config.toml
dataset = "simulated sounds of rotating machines with and without faults"
spec_augment = false
norm = "batchnorm"
activation = "hardswish"
depths = [2, 2, 2, 2]
stem = "single"
residual_init = "none"
lr = 0.0022
eps = 1e-08
grad_clip = 0.5
batch_size = 128
epochs = 52.8
lr_schedule = "poly"
warmup_steps = 800
Rows from block 2, named by matrix and row number. Rows with one number belong to one channel. Each number is 500 + 50 x the weight over its row's rms, rounded and kept within 0 to 999. All counts start at 0. Numbers have three digits each. After the name is the row's rms in percent of the matrix's.
# convs0: first width-5 conv, stride 2 (model.blocks.2.convs.0.weight, 192x192x5), inputs 120-134, a 5 kernel for each
# convs1: second width-5 conv (model.blocks.2.convs.1.weight, 192x192x5, transposed), outputs 120-134, a 5 kernel for each
convs0.150 098:558561573577573419419445450455482491501511510414329454384485499507517508523515512509523536544554549540551457471464478447491476462488467517538525521511489487497507519472488484479475517492500481463537540534540514546531540534546
convs1.150 104:480480483495445563578496553538506503519513485561568552546555477488452467474438511490489518522502515512481552559569576560439430496455414423451476524499557555521542564457459486449465470474506517497464509482495538566553535560563
convs0.151 095:505496471467492509508494491487481480484497514445486452485473486489487483501487478453453463478470452464475460480484477471409407412405421451437427407405558550521541527505512517503512520508503509504521513507503503456454438452468
convs1.151 095:345346346356366446460478511500564577544560554460448431431452459464467458458417446448443461497516499518529566543554546547525536531521512616519455528617548561541526541451454456443455477482458463489414421439418407370380382399358
convs0.152 088:542545548545532510507520519517556504561521561501555595575523440435444450449460412400385412519535500506488490517516530512542521485500475551536547544560536500480492496462462428428412420410397396372533546554571552493502507496497
convs1.152 096:513526514509527538556555547566509521536529527570565547536519502473470482503549514527483454535530510521483496511525540525547535492517503491444504527470601519453530560444452452439432551542564613583493528500521514445439426426424
convs0.153 107:500501504496481558572590573582582585597587593506505459523495485490505502516538557546543529488492498488514517516505530519482491485499512501498495483507469458465458468491498505523507504518526528541476470468455453522541552553563
convs1.153 111:478503510487506499491496505480536542535543540526529529546548485513469481459479460425411442551548555552543446468461452426600582594591578521536501502507449493554587535598593588558552447449460465460394395403397406432417428431455
convs0.154 101:494484490483489540530518527532463486492526527294302341339376549532502537519539545525527547577573542526531526511514513525507489452456448474473492494487493488449431461540552527551560469445412414427470471457462461538522514500493
convs1.154 102:553544504553511535505525516485568590596540529562540539540530534521506505468462470472416418495502514480553543547556554513509514530476503609540408573560499482554552557385370361379390562547592562553545581524555561494511497514483
convs0.155 100:436482491501529491488488494501518539543527523206116121127007527506503503460494514554560546536510504472453482473468482514478476471497481458478467483481523508503496549427483458472452563529538530544519512515523539540512508464433
convs1.155 092:514549492483486473481570575517534545537499519492441438448415470450441457422499513480442509458461466436485506481497479507512494526511495601493337498746520482547549439532550535527490500466516465445485538517510434491505489481450
convs0.156 102:513517545535539557557552564559466445464464476433387414466504505489470474462471433431443488483476473441444511515533542517530502508488491524551539553548526522520508507516464485440466465471433437420482493490493486447432421421415
convs1.156 113:527552568516468588546464506571483500516491484565545598588573534516527519512484522547538564487487530508504572555570581575532501534477450492478507504453532395386489483480467476462489531506546559530567547558528533498494478485482
convs0.157 094:542524499507493528515489498499441430438441419370408402439431457442457457468490480478485482395390378363357521524524503499511536532527527466461431440415471471468475464499495495507490547550560543559495490489469478538513507523528
convs1.157 085:468500496504461477447425435409578557555556557493486484455440483499527493507522489488455466450430448494516543548556534525524539540506521485468516503460493483443410395443448455449427536525519511512503504530553548501499503490481
convs0.158 087:512502516522530497498507520534519502533509535513546520565509472480481480483440430406413404486480466471461497504519520509502513503510503531532532552537515493505483492492474493465475445468442452447487508517536533478495494486480
convs1.158 083:487468469480478550515509552555493527550550524441458480456455458442433447457486477469437435484519558575563575577580587566511520497515486445457475439384537414352451480406436448427435521501513537552597583610621604488499486496511
convs0.159 113:497504514514504515527534533540387391391395379390386419442523474467479476471497516497502484503515531518532433426412442438534525528530515479500505491487568571569577580467506488507453462457453441462503506506519508503499503500497
convs1.159 114:526525497499509537482465451424483466437428442443425405438437531512513526512531478497493556572555556512543512534540542531493457472444471483519472529519550584567556527433431435441443578593573529526568567540498512424424428410418
convs0.160 107:451440457455486362376384402389463469492503520476385441436494485484468470469522495510516532533525507482470498505505507506561547559541537501511533545528504482492496502574551559517526553541507501480503500493484473504496481484475
convs1.160 107:484481495455437416430472470412481498520479471483474471445450486475481456497452514506498520347380429436487468472491503498515500493471485442436510594564499462473517524522513524545552434445482478479546537511468498461468467490473
convs0.161 089:471451472468488451478498532520510495489486518529412386481377491472460440458509477513489508400447449444424514511500515501538593579595574533510525529557497504483474452551533522533538543545510509469467486485486467499491482469446
convs1.161 095:519496459457483466490562570444480498472435473495466485499493548542564561545391433396403476372443433412535458465500475465499516513492444380375579593367381413528538471503474496488487455491508467440481481434456496493514500498498
convs0.162 094:511519526514502563557536533506569557550534512440339417478594554568552544562535541525515489466494527517503498469475463499514541544544511507500522533534496507486468452551525583605594504532556561561505524524514508550558571551545
convs1.162 098:571498555545515530568549539502461456488498506442459469503460571559575578564478395499501485480443522512481551573557560552509455442472494486580587465398407308416441395442421435430453507485490496490557465486509504464478472470481
convs0.163 084:469454456444445457438412408417546520561542542515498445536521470442442434457504528549561558524497469460460513510518511523527538532538519456489498476455527540543563552441436427410405474476478493493454456437453446371340310329361
convs1.163 081:534532535523504520520544525471448453435438441443436448445435428439453467450479467477473484431445479477490500507500520524444457430389409552502455501532555516493482473456438441456475523525533538550580574594517513485505514525512
convs0.164 098:471486497491483516518538514524539527537506544444435419442402480464462455456473490495492477451466465469447495495507501508485494503496483472479472479489497526520547544403422385401356482493490479499534533546535523466479466472455
convs1.164 097:512530482445443464428404465480519508491484490540516581510539423416414434392407437413390478454482488460491573560580581581474491492492494396446557562516541432516560474607621611601602485458462462450420422441477484450466443451445
convs0.165 105:432460473506509428466473495481512501522479511351345405393417556535520501477455475454474437555535550544537514515526533527516529516519505494493507514520517503494490495529552534555560555575562570568484512530530540521493484457446
convs1.165 109:517528533485472498465455467485533540534517503381399439446379429433430410380427492504466530530529543521537566558555556539439462432414438461494503474500482353514617527556575566544535599566578561567542528519489540489464462465479
convs0.166 095:486468490493497501503521509500583561592581600546561588515506485473493486499414358380386421466467450469467509524533530535489457440438445494504523530526467460460474491483471442466445453443445480483503512528534529498507516513531
convs1.166 089:453443456486465491523472485549493523550545543458494487495483513528531524551502501467476432509511461533522488490504501473468462416477503495477444474508579490393406477530514527522505454447435499506513503484532498501508504488483
convs0.167 097:475465457459469375401406420428526533527531518452427467545504452455465470487546566552569585462458467458471521520501512515618615621624630482468473479478494518521524518483481473464443509493492491484458450448451459434433445451461
convs1.167 097:568594567523534445443522480404425449455429444528551504508499488509524550508417460484472510379410449447497409437415406411505477477451460510520552572507425476497481462607580556549571380384367385398463451445451477449460482460469
convs0.168 102:479475477482484557535525552560537540552547541521450385340337461459467486499457494498510501471461513515528525509506516512445453467487506485484484503504489500502509508492489510524525495509520517541539506514529522472475491516520
convs1.168 098:446455434440404567560594549445454480481476474408471405419453504485497451462513584528507601457494424445520451480463469476537560554521548580578499448482463536598502485431453454461493469493490441479491497471426471482457455492467
convs0.169 104:408401439478524480495500527554502498511489512368083223293230550543524505473521479503483486509520523481455523539515527542471495487479427443467497517532461471482510532466517479504479499500500487501543552527508523527520482461429
convs1.169 099:569553501468486457483492544466531547515474516461422455447402455463494525469434517472452543430438422419504467468455464464472500491478465447377448647585323387581627491530531487491462510506486456428503529517519500530525506512528
convs0.170 087:486483508493511428422451433431383375366348344476445411495517486501489497475469479481505494475481490498516349334336308336424416437432433482503496473452453467463482481477459457455494546548533539546520515524510521490497504503480
convs1.170 092:558514513521542604572588589611504493478473452443413406419445432426412402419425432456446464465488519493523513509550520539448447478465478540524476492516383471499453450402414407413431518547561535519475517538540530541529511537530
convs0.171 112:424405405390401426423440438448471472457458469384339409369400467462479477496503533512506497456470482510504494484493490506484489493489490447434423430441523523531520532493498491492476392408404427394574565568561566494499509521526
convs1.171 114:592567550564553466435461447393433423427414431496488470455457455442455457468491542543564529545515511505523528531510522546445478501491448418477506481438486518596592534478475465444443432439425417422481472468471504575579574576592
convs0.172 113:494496489482477535533542531527499505497505492400374451443484539520516523535491491492498508556534565548567510507511506511558543537543549539552553555536609601595593580512524518520502483456462441454418414411387390489489475496496
convs1.172 110:507500502545510487536519514450453433465498468522545482482505514530502500505501487463483492502451480498466527524531523524398431443449423557565480481529448565576508511472453482493520599586566557577575566552560547473469467461444
convs0.173 107:523510510505500492491482474478420437422440422462515500525514548539539553544487480470488485448449437446461476479470483469451446457462470473470448438438503534506525505541552530537534469447450444462516491496474493487494492511523
convs1.173 099:423419429437450475463477485489566570568555556475462450458449483495490479486414427434403426487480462477479545541533530544554564569550548558449429489566474509492472479419407387393407474465430456465433428419434413507515524510494
convs0.174 095:422412424437442517513510524510516496498508525583585537510481486493493482500531519521510516467461474478481488479484484490464498472467437574557565560585415413438417438470446446447454454458457461466501514514518517519520508498468
convs1.174 087:559584542563545440482505478480492443422426456537544560528537497490504482491430460432487482522545542490485541528525534558476501473433455502464577558493401497562522425454450428422429530491458416462485486469501513472472507524513
convs0.175 101:554549539546538462448457482487564574578598575491457458421475516510526535548527560551566541537528544558579481484465470474521512512501514526528524530524494505528514546498501500518507434410405412419459453466455467498485499505519
convs1.175 106:568547527584541522555507522479442423442433408376434400394390402412394414421520509528546541599563539550567523511502497500515526531507541504511464437478442523557502505589599604589575562547556548552479489467450496489485482481499
convs0.176 095:533557559570602524529515516529547531535507518135176216217142501493491490471488520543522527482487470479470457464451468485490497501512505469495492488461478461449461453488517484501483454427439419443529554547561555536526533524489
convs1.176 087:534589530558517416409511578573485498490472463510506508534499462458440464438487512513453452472441444442454499488497496513476474494440463443463426523590528448481489421517517531517500489452499471454459467512462406478484486483508
convs0.177 100:542575571586574472480466481484481450472481518456485503528557547566558539526572567551532520547552541529513400396443454488430449422388356475486494509514563542511454447514499509506515538568580571586451474464446442588592576528489
convs1.177 106:468467462496482468550602578564507466503519537569556517553571556582565566533556503501494493507457455505475469454486514504507504479549548395500620542525428366402500458498489496509485584545571597582597556585650526460475465432451
convs0.178 103:428468463463468488507513526527562564549568570335296371318435524515511494481468513558552540550552558550523509504497530550511485484481500444502526509499549536523513527505531550562540451422435420414563554544553550540538516506479
convs1.178 109:500513530537472474495463501475462491505472439462443430495427466472448493443451504586448588546497528517495442411420429433483413478445459446504446499645575462512525395471480515456477549485545513509489485580526434518512505523536
convs0.179 107:487485498495496515519501501475533538520517519510431441495549478464451431428350362365377386472467470463457436438462465482507511513515507535530546537550523509518522548429410437419471492509491512500482471476469475565543538520516
convs1.179 097:471465460471455500474420472490537543525518522566570566567551528493475497477534545589600578460466462463426552548581555566500482504512516514495491537514574471428495545468458459468475506537554537513545548548547547547548548536528
convs0.180 092:556555566569587509524509526527566553574554545314338372326369571562551547538557575591587559489520497502479502501501517523492500510509503482502474496477499501506493506500521511521512458453454429443533556550562540525531512491477
convs1.180 090:512524511521490429442468493565494496496477468511541594614547586573567561528491511550456454501513576529511504496493501497457445499389445437455484466472484404451505399507526533497475501464469463497511451521486446502537522512523
convs0.181 098:573553546537553490496474472466454453460456435457493506525511505504513524537487496508506529427384388395442470484474474460461437458466478549540499498489468491513510528508510510500500453425457467483472468457455463456442451479504
convs1.181 100:398419429417429531507508511548539534530526523457440469443416421414423422462429438457435440416411407468456540545555550537522525544505514514465426473508519510448422453530526508510506468459438467471535562540501524513504495518499
convs0.182 107:520484479455436497490496516483482435441444472324384456427449549543532542571552560516504486451467472506495497504512485493545565587577540501471452457491502506524536524525560534563540490546558556540522540557543521506512533532520
convs1.182 111:466517489486441549470470460458497467484494545547594563516469559569575543523495519575564546581518507520576564553517550554468460505477502329446584513399523395434497436505508480496484464446454419393458418357472488549524538547559
convs0.183 110:497498501498507533542526530522533542520542547458387262239360538518511506483509478458481516502515475467458535531535544556477468473463492518515511521509549541533549550527544500510492555558544558558461465468467457516485469470460
convs1.183 109:470502501451394421435462400469505516514500515552553567531499519499496513493408456456419476441444488442483492458466468468453435396387433589475407492565517418403474421554566574575573529511533541541431450457468478432461453446468
convs0.184 099:367377389405401425412413426410490512522526529526578621651674453489509558541524518525504520494492506524535490488511495526426381419443462395389391383364442406405399421476482507505507556544558589620484479525526504469489520543541
convs1.184 099:452367424485522393445477572648502494510517555424457420455495503522493524536463434431436417479498505511446421445452419422451419429550476428528443424476443459476465427517520520540550440467465442439561541564530514474460466481466
convs0.185 103:349348363361364507518508524536503507507498502568489409368372486478489489492473481529531549442437456449457484484474474479472466487489476515527538537540456469455460469473473467473479505498489475481510477500480504526514529526516
convs1.185 095:550542492491492418465520446383466486506498509562599532516566527522531514512463490453499575325404396391418366382377372372493485504507489567519494508532379526598494436418401410418439366413409387397485515491452478483504475484488
convs0.186 098:541527551555544540543543558541495501517521540587581572515496503508496519509452406404397398518501497501503515518523527529473446456453471499501516521524492457456468469425410405407416482476474480481494492502513508523508508511518
convs1.186 091:460508490471460630597570587636556566587595558466442445427428475490483504501477488491488484518517524538537598617609602592495468423473500513565527475456589470319425499414425431397388432427444455435450457431434431541516521504524
convs0.187 104:383370368376382323333332340344532516514497512394293361390325501499485489475537530541545517512535533529531508512511509515453466475491464472478481502501512512496496504524529522513497386393366358345526523521532522475469470453442
convs1.187 109:576557496554538487481502492442450482452401399502478463480502538519493500496483517515523512517503512507572503498508523542424438452426402396404476496464413441590596507451469453453442503531548524533405418407437446482497481487498
convs0.188 112:449458473482484450458448455448409428446452447592587498537503528537512515510441440445455467517505478473470533519533542549510509515523536462463475495486515521513503513401365382383394536533518521510463471465494496502504490491487
convs1.188 108:482415447489519417452438470523483507527523500439442437487494466440481486496494485433434477437498503511539419430470458443562564568580598574542399416418493439342391497376370374376389479485478492494513519588549517536544525525512
convs0.189 102:479485507537545485502529563587468491482458464570522453375325487481489492478443416409415421507499518511532528510513518529323337358411418506501509522516483474477451431497502496535561437424419433430440438458481486465465469455460
convs1.189 108:474485489444453489496506506541584602612576625483507438388485463450471457463468482446447483396477451445521481516495467463450479472482431583536428413442421454520482542562547531549539448488470496465504522480496450500510479479534